{"model": "image captioner", "dataset": "small renderings of single solids in any pose", "train_examples": 395000, "image_size": 32, "crop_scale_min": 1, "horizontal_flip": false, "translate": 0.06, "tokenizer": "word", "vocab_size": 54, "encoder_arch": "coatnet", "encoder_norm": "layernorm", "encoder_norm_position": "pre", "encoder_activation": "gelu", "encoder_mlp_ratio": 4, "encoder_head_dim": 32, "encoder_fused_qkv": true, "encoder_qk_norm": false, "encoder_parallel_block": false, "encoder_inner_norm": false, "encoder_moe": "top_k", "encoder_num_experts": 32, "encoder_moe_every": 2, "encoder_expert_mlp_ratio": 0.5, "encoder_experts_per_token": 1, "encoder_shared_expert": false, "encoder_patch_size": [2, 2], "encoder_depths": [2, 4, 2], "encoder_widths": [64, 128, 256], "fusion": "cross_attention", "label_smoothing": 0.1, "decoder_width": 128, "decoder_layers": 6, "decoder_norm": "layernorm", "decoder_norm_position": "sandwich", "decoder_activation": "quick_gelu", "decoder_mlp_ratio": 4, "decoder_head_dim": 32, "decoder_fused_qkv": true, "decoder_bias": "qkv", "decoder_qk_norm": true, "decoder_parallel_block": false, "decoder_inner_norm": false, "decoder_drop_path": 0.1, "decoder_positions": "learned", "decoder_cross_attention_every": 1, "decoder_tie_embeddings": true, "residual_init": "none", "optimizer": "muon", "muon_scale": "match_rms_adamw", "lr": 0.003, "momentum": 0.9, "nesterov": true, "orthogonalizer": "newton_schulz_5", "adamw_lr_other_params": 0.0019, "grad_clip": 3.0, "steps": 6600, "batch_size": 384, "epochs": 6.4, "lr_schedule": "cosine", "final_lr_fraction": 0, "warmup_steps": 330, "weight_decay": 0.2, "adamw_weight_decay_other_params": 0}
Rows from block 3 of the text decoder of a small image captioner, named by matrix and row number. Rows with one number belong to one neuron. Each number is 500 + 50 x the weight over its row's rms, rounded and kept within 0 to 999. All counts start at 0. Numbers have three digits each.
After each neuron's rows are labels from the 100 texts, of 14848, where the neuron reaches its highest value: "tokens" is the input token at the peak. Only what is clearly more common there than usual is listed. The data: small renderings of single solids in any pose.
# fc1: MLP up (decoder.blocks.3.mlp.fc1.weight, 512x128), inputs 64-127
# fc2: MLP down (decoder.blocks.3.mlp.fc2.weight, 128x512, transposed), outputs 64-127

fc1.451:519466455624533522515503499440578429529506572500417475609484422538452462542430457516551452450557501464454518465541461433496474407591563416421485494436508550531573527467472417605485499548543508
fc2.451:487589497395491539477347536516489487519502476577483484489503478413471569552574495528485573515470548513448497617522500638499517540497465514566432454458495509523527413517475571444501549443474469
tokens: "brown"; "black"; "blue"; "red"

fc1.85:515450510527466575417427526488528511597541418462572464402507515593488442410514542514494508440514388483455523554463517528467479519583470511442518523448600448537506412436521509529545486484556401
fc2.85:452515499532412494536635428532476537525487581486464532486468557531490561585561466470533417493549582475514422552558500516521484546489442463541535492495395389476564504502341494461502431466463430
tokens: "glossy"; "matte"

fc1.106:533546435501401457497505577490555490570522506383611498440519542460579515519451474516488469467354469505541519455540528508494567476457550445583500531453563392551467565443512534462509369435482502
fc2.106:483507460487411478510467410491528521508531452588417551524571536454444396531573466483512486551554555495556467573513494561527470540480490559474582521406467511478564405608562504448459591547486496
tokens: "orange"; "blue"; "teal"; "purple"

fc1.445:501492502568525506484428421437539457488473498474594445512483482538487549561545576469553559478484460523457543438429537464529530400549477497506526571546472512427547480484502531555460515437505478
fc2.445:480450441500532432397538450550456551459545532502457488466517462534561480402606372509383473552504433464518455540467522496440552555550495464498539542452443516477495438426497479532416591458472527
tokens: "brown"; "purple"; "pink"; "yellow"

fc1.395:488432570543547474511549548481478461591462442575517508519475440571481426444446527498496407428401502552424491476521570480458532389475422578552441541479517548521519509430420559478549565537571546
fc2.395:526510490420416509503484522558488395423513546496482511530499497461503472541556513609505406561554481471552465559472477561504530478580554460454586407441456469554430417602550420439493466484446479
tokens: "purple"; "green"; "red"; "glossy"

fc1.210:585491511500548487507531532504562458438516468519457497541510545561572519462434498492465499475461582492480582543467481397512513358572438566567490554497396488553457458550486475502565515459553466
fc2.210:520559504508460470467385420569505464567507507560474507463498417349482519434530486436413500520508508458486480581487489507434587502565567392470478547480487464418480533559488591448491586639455515
tokens: "plain"; "blotchy"; "dotted"; "checkered"

fc1.287:526557483593524441470575472544495485445481476489507562404465504479480491547427486444400416470534475605500499493491521422534381540590490440455474405527491483533408638453506508502471499505566483
fc2.287:510451485381410517545523574458447492548504580465536347529613538530479448452417554571471516498554450456539506460510481481486552490552507511520550532490571504501565462555602564512434456489494501
tokens: "orange"; "blue"; "pink"; "white"

fc1.1:476550520506526401515510537452539458539611455456492494533558494491499419558488443454484453537586429540461425465480420579499456417526549387477455515565436458542530491445506513614482572466464500
fc2.1:525447540437428551506552559536550542546546551589422455452547477495477582570522475486508473531440524468544583493514584503413584536507547558584568519390501483458543572465386430458489567550524486
tokens: "red"; "teal"; "pink"

fc1.177:536539414554385464502470534481495471542476498463494550501523541506517492492538488532572443599513523454530500545552469522453520419376497564550553570496438549585452508521497502429446480486555503
fc2.177:485423515491625513490527537498514477479564413594482544474464436514484415557595587583439557456483541462486443407537519491424422458474567497455469483435570558558542507541525523477483501439372523
tokens: "orange"; "brown"; "grey"; "teal"

fc1.366:438553533387495562480567486476479513514600481498499497523520454511527514563585543495578484506588494526569590507412484479496538533591571441535439531470499475548397490464560467550458527579527419
fc2.366:510506509526549502492455525582493479439564680513492536477496483499486441521584489604445487462540577467485433572533496521546509525498505571426483519483414486415533489505532454385515431446504456
tokens: "purple"; "blue"; "green"; "red"

fc1.283:457533413540516523491438594535466466402470489548467495524434543499474511409568505438533545512427560570479560534549544575499500597541570492456536535538523469463450472399493541440478487470337493
fc2.283:502491550493486544603498512392468474593486515425514474463473496511559577560460516551534489437468427459480512430427420510616527516504480559552405471467514614522557496523565428496538476479552559
tokens: "plain"; "dotted"; "striped"; "blotchy"

fc1.443:543482547518565419404459565495412454449488520483465523457473536489371496464393523451487481522509524489494533571588548448451573499542535480485502479450476507483567522505580622508549475483474551
fc2.443:451513384524590579464466431515502584492470535546471469532493548625595506520496471517559605424517459521464484389484484546598491459457482483531462496562527511507561438553484473520543523519533547
tokens: "plain"; "dotted"

fc1.138:538599462491548442418502524544479468575437432561561544540394518453411421561518505489560515470438495463437420531593543538470511504441448454545549496502466514528456449525490530535415513464476475
fc2.138:502493530542544473475514483578468378648523534557561502526554441324481542513530367499542524398469445512464504486559524550493462494508529496525560471475537535456471428484442536518512540476454378
tokens: "brown"; "white"; "teal"; "orange"

fc1.82:539473437570505446491514457505475422494482420422478398431604483497550516519534584491486556466475510488381462512503462453474484523555493488523578468405557503467526489489492551463546524487533427
fc2.82:442501655434468561530455454452471568491523568566535578517428556478431481475491443545472435498532539475563598428492590492534526487467467570480505548547456475474470503594501464609488558495522561
tokens: "glossy"; "matte"; "orange"

fc1.205:511615531503464550496457573460495500569472446520464506488521518458475545528514403464509531560463594498531593401522490408508502404479491584560437442459477460492441434468585538537490527545483492
fc2.205:483453550535428449462458455574455473427593562525519534563496486553490481501565483486555528455509376590453465570472508486501559534495452467470540513423520536510533503506495444472474467520511517
tokens: "glossy"; "matte"; "red"; "pink"

fc1.379:523508466593519509503529506435540488546486449527503417423505550522430457470579397428501546490513462554507464477474559568492476460499423496527428516481547524444548518462479438459434501440515451
fc2.379:552541512487483517473445463522429468486467475496490544479504446531505480576428573457554528506524504524466417535667602520471560574528550480491548457526545407533498443516542522497550451455375488
tokens: "red"; "blue"; "teal"; "green"

fc1.439:449437607409599485497508455540445548448552505530482445565486484437491549471456553501511518532524523557489479476516509513484549505468590427554506529509446507482477555448602493506527527482431391
fc2.439:530481558504495565490532544528333502462583573533449460464548481591477526490586542558540547549639512495402490473557536536517452531489462513566420401448482413476446496488413515537452490556425520
tokens: "purple"; "blue"; "orange"; "pink"

fc1.112:473583455564475562504508533557404538486571443503460531496451533478570564526433441519552499568547405518496510473473589515552459559575438456480455487489524522572452500417408487386456524433452485
fc2.112:423548470444528480509532494418577566561546482467448516481514539415384493451425590468522563527475444411564426490521415477494521457531472567496566559519489565521423524447531446446479485528469489
tokens: "red"; "green"; "blue"; "brown"

fc1.300:518580501505469549454454566508421482455508458482493494601469453543505541493432458541619529482546438464444505467502389472541439493498443523458537526494564507528605545378492598501437547426465416
fc2.300:522546444451449493546483427508519536515573509536447563475550482452454514555471558475612554450399500502490419489535484474462456439612442498547548503457571508505537519551479501490534420559427575
tokens: "red"; "brown"; "yellow"; "blue"

fc1.119:418411465477541474440508401535491434484614497463474519540400545458500470529503539500473470504577429507624513414490484531495444482530456524448478491543508464467457539549425543633469498458599517
fc2.119:576535465472418481486528542456519566507499446497438542472559477517519492536519520489564479516474583509384477537520541554475542469456582538455510565443531525507557471482562424464514459565395403
tokens: "plain"; "dotted"; "checkered"; "striped"

fc1.312:510453465552497449516508490522583445510504494419591488514591475411535532470512590581486445547443461515474485401523627545563568402463437494455506445411501546539493525509503554444439406440631516
fc2.312:411541438442450494554488493471609458520523488587477514508544486520503436533529403508545542595497547522407476420520522516448521533461583522517487496540474450541512436584535523469582516462465567
tokens: "brown"; "white"; "orange"; "teal"

fc1.80:517403531559486445442473493488456538496604445447460463497421446474478523480560553540554519534491427464572394600532555485522589487540462503434522443448540486540459516488536517465463473539498483
fc2.80:494481441458492448559514481531529374421424469564508561503595531546436445543398421474453599400530560534536512442509422479499446573504547448506488545548483545480541422546525521488531433542537559
tokens: "red"; "green"; "brown"; "purple"

fc1.502:505506527430508487466444515552437530503465424504577474422518523500568526518498506470424587472473521532614580397582409552473459497529543587547537477500469426526503437547486593409523532426540480
fc2.502:494460536618448535539510416473541443494464552512354606525446477546427432503542508552563472484495484468367480592451593467562514469531563411479466457449543546532513498480507423589481423523466509
tokens: "purple"; "brown"; "teal"; "orange"

fc1.59:484473548457513455547559487554510505504467447488437477488564542495493460471567520441456397480468442554554534452468626492507464496542463451486502482445447456524451449497409464555580442533502523
fc2.59:456468460488466530493384476469472447526525533511569541579474397527385494626535564561560502527518499486486499524458445559464467443499491499531585522566611508536530503552479508436495464496537590
tokens: "purple"; "brown"; "red"; "blue"

fc1.98:517400586540445435522470489500465535441506486364466415517557539490509495489523475480528549532496468471444524403484595578475556431497563512385575413503420564516499639364553511563482514401547485
fc2.98:465456523584583494567421534476530389656478463621527561436397481457539507558426586537404527461493476518572505529476488538443450426473504430493551496506484520583559486597490573583435441509489506
tokens: "glossy"; "matte"; "metallic"

fc1.320:526477478518530446532514564502425505515520482410512479555585507509381550502375513556518394536490552413442529488509579492565521556433532489562504574470477559533443608472538457483474521555504569
fc2.320:523474536511459505433498462471480480499546561525491575460403504501605486572555501533561524480435436482461467565509457530423554470479524469515529437514463495537555423459415492601573404521454503
tokens: "red"; "metallic"; "green"; "brown"

fc1.408:541515561507526458536434511482582414497543486484493573480496546501567496540589475492558507558552463493496521548546483541435477478450553441473515457516437508539495491472499432520416280538559510
fc2.408:505557415513570502476518544462553541485570492463402570421457557472533506531567446524516508453538505552422476484493540570510501421515507514570558433472451436459485457468327515514551481471575474
tokens: "orange"; "white"; "teal"; "yellow"

fc1.29:395570455508459464565485553494531552452492558584532455448483526551466486548480481479515622527505471476539433494513453498557528439553517514504529532474571491522486513426509587556457478431465480
fc2.29:485603551456549458408517479420523528563501469501522512504504509523583530510469538485541495556522461535547465412563445508518508468456434574521503473566467525543476497390585512539524520467434515
tokens: "red"; "blue"; "green"; "brown"

fc1.184:477533523456589362533513464501537423409474465414551601474535572540538531481501482564609510545465494534485505502516537485500480479516561442528480467525559515466517441501443519441484504510582485
fc2.184:522498581583455493487487535554485577540584548516490459476441513593564504524516430494398470471459453467526522533445435508486566498551505529470524515416437555426471468468586515559510534470475495
tokens: "plain"; "dotted"; "checkered"; "striped"

fc1.276:527538487443476446483456521459458561513497543489447379485584561429497528474467426479608468583543558484492534504491480488464505501508564447440447407455422411444514505533529473528587479594544503
fc2.276:482503511516555560466487531480430474522573447407552479492570478513436517473549526470482529457408448537476423513466441523570563501496439512583572514489611539378498522444525485446407548438470519
tokens: "brown"; "red"; "yellow"; "teal"

fc1.454:500427511575427551486485509421471538452516502525496470560521509491418437527449533525521495520600424515572458472494456383510465559474540514524429402483411433586497474502620514406455477537493587
fc2.454:559542504458483418581491520572541367537478425497479537425621503553572436491487541428520502477549572480493482450485423574537531437534544493493527552547565584473597447546504472457461523434529402
tokens: "brown"; "yellow"; "pink"; "orange"

fc1.337:584497464427552419532597449494515461402584549518488578547440531476440538505486544542527529533524497525519534505543475517525538500485521564486611568516501510463407572415416515490419471581507482
fc2.337:456494547532491527484404580620522508539492492452576441559635547562533468487459514487481413448436530556473507455494589565448534419495543429497448459479519504474546476521567476555530519543515483
tokens: "plain"; "dotted"

fc1.477:514556451564471501501543587435598490449467509478458431527494486433519448430422414406449497597434460449556506468604454415585440607494447534549465497532536507457497488502558481443514445496544555
fc2.477:514416525469481505540462450523377527535506492586534567547425537530445572484548550535488454465475535498496606528441514556394515463595556519524518488512415566415487503463461451518512556475476445
tokens: "brown"; "red"; "orange"; "blue"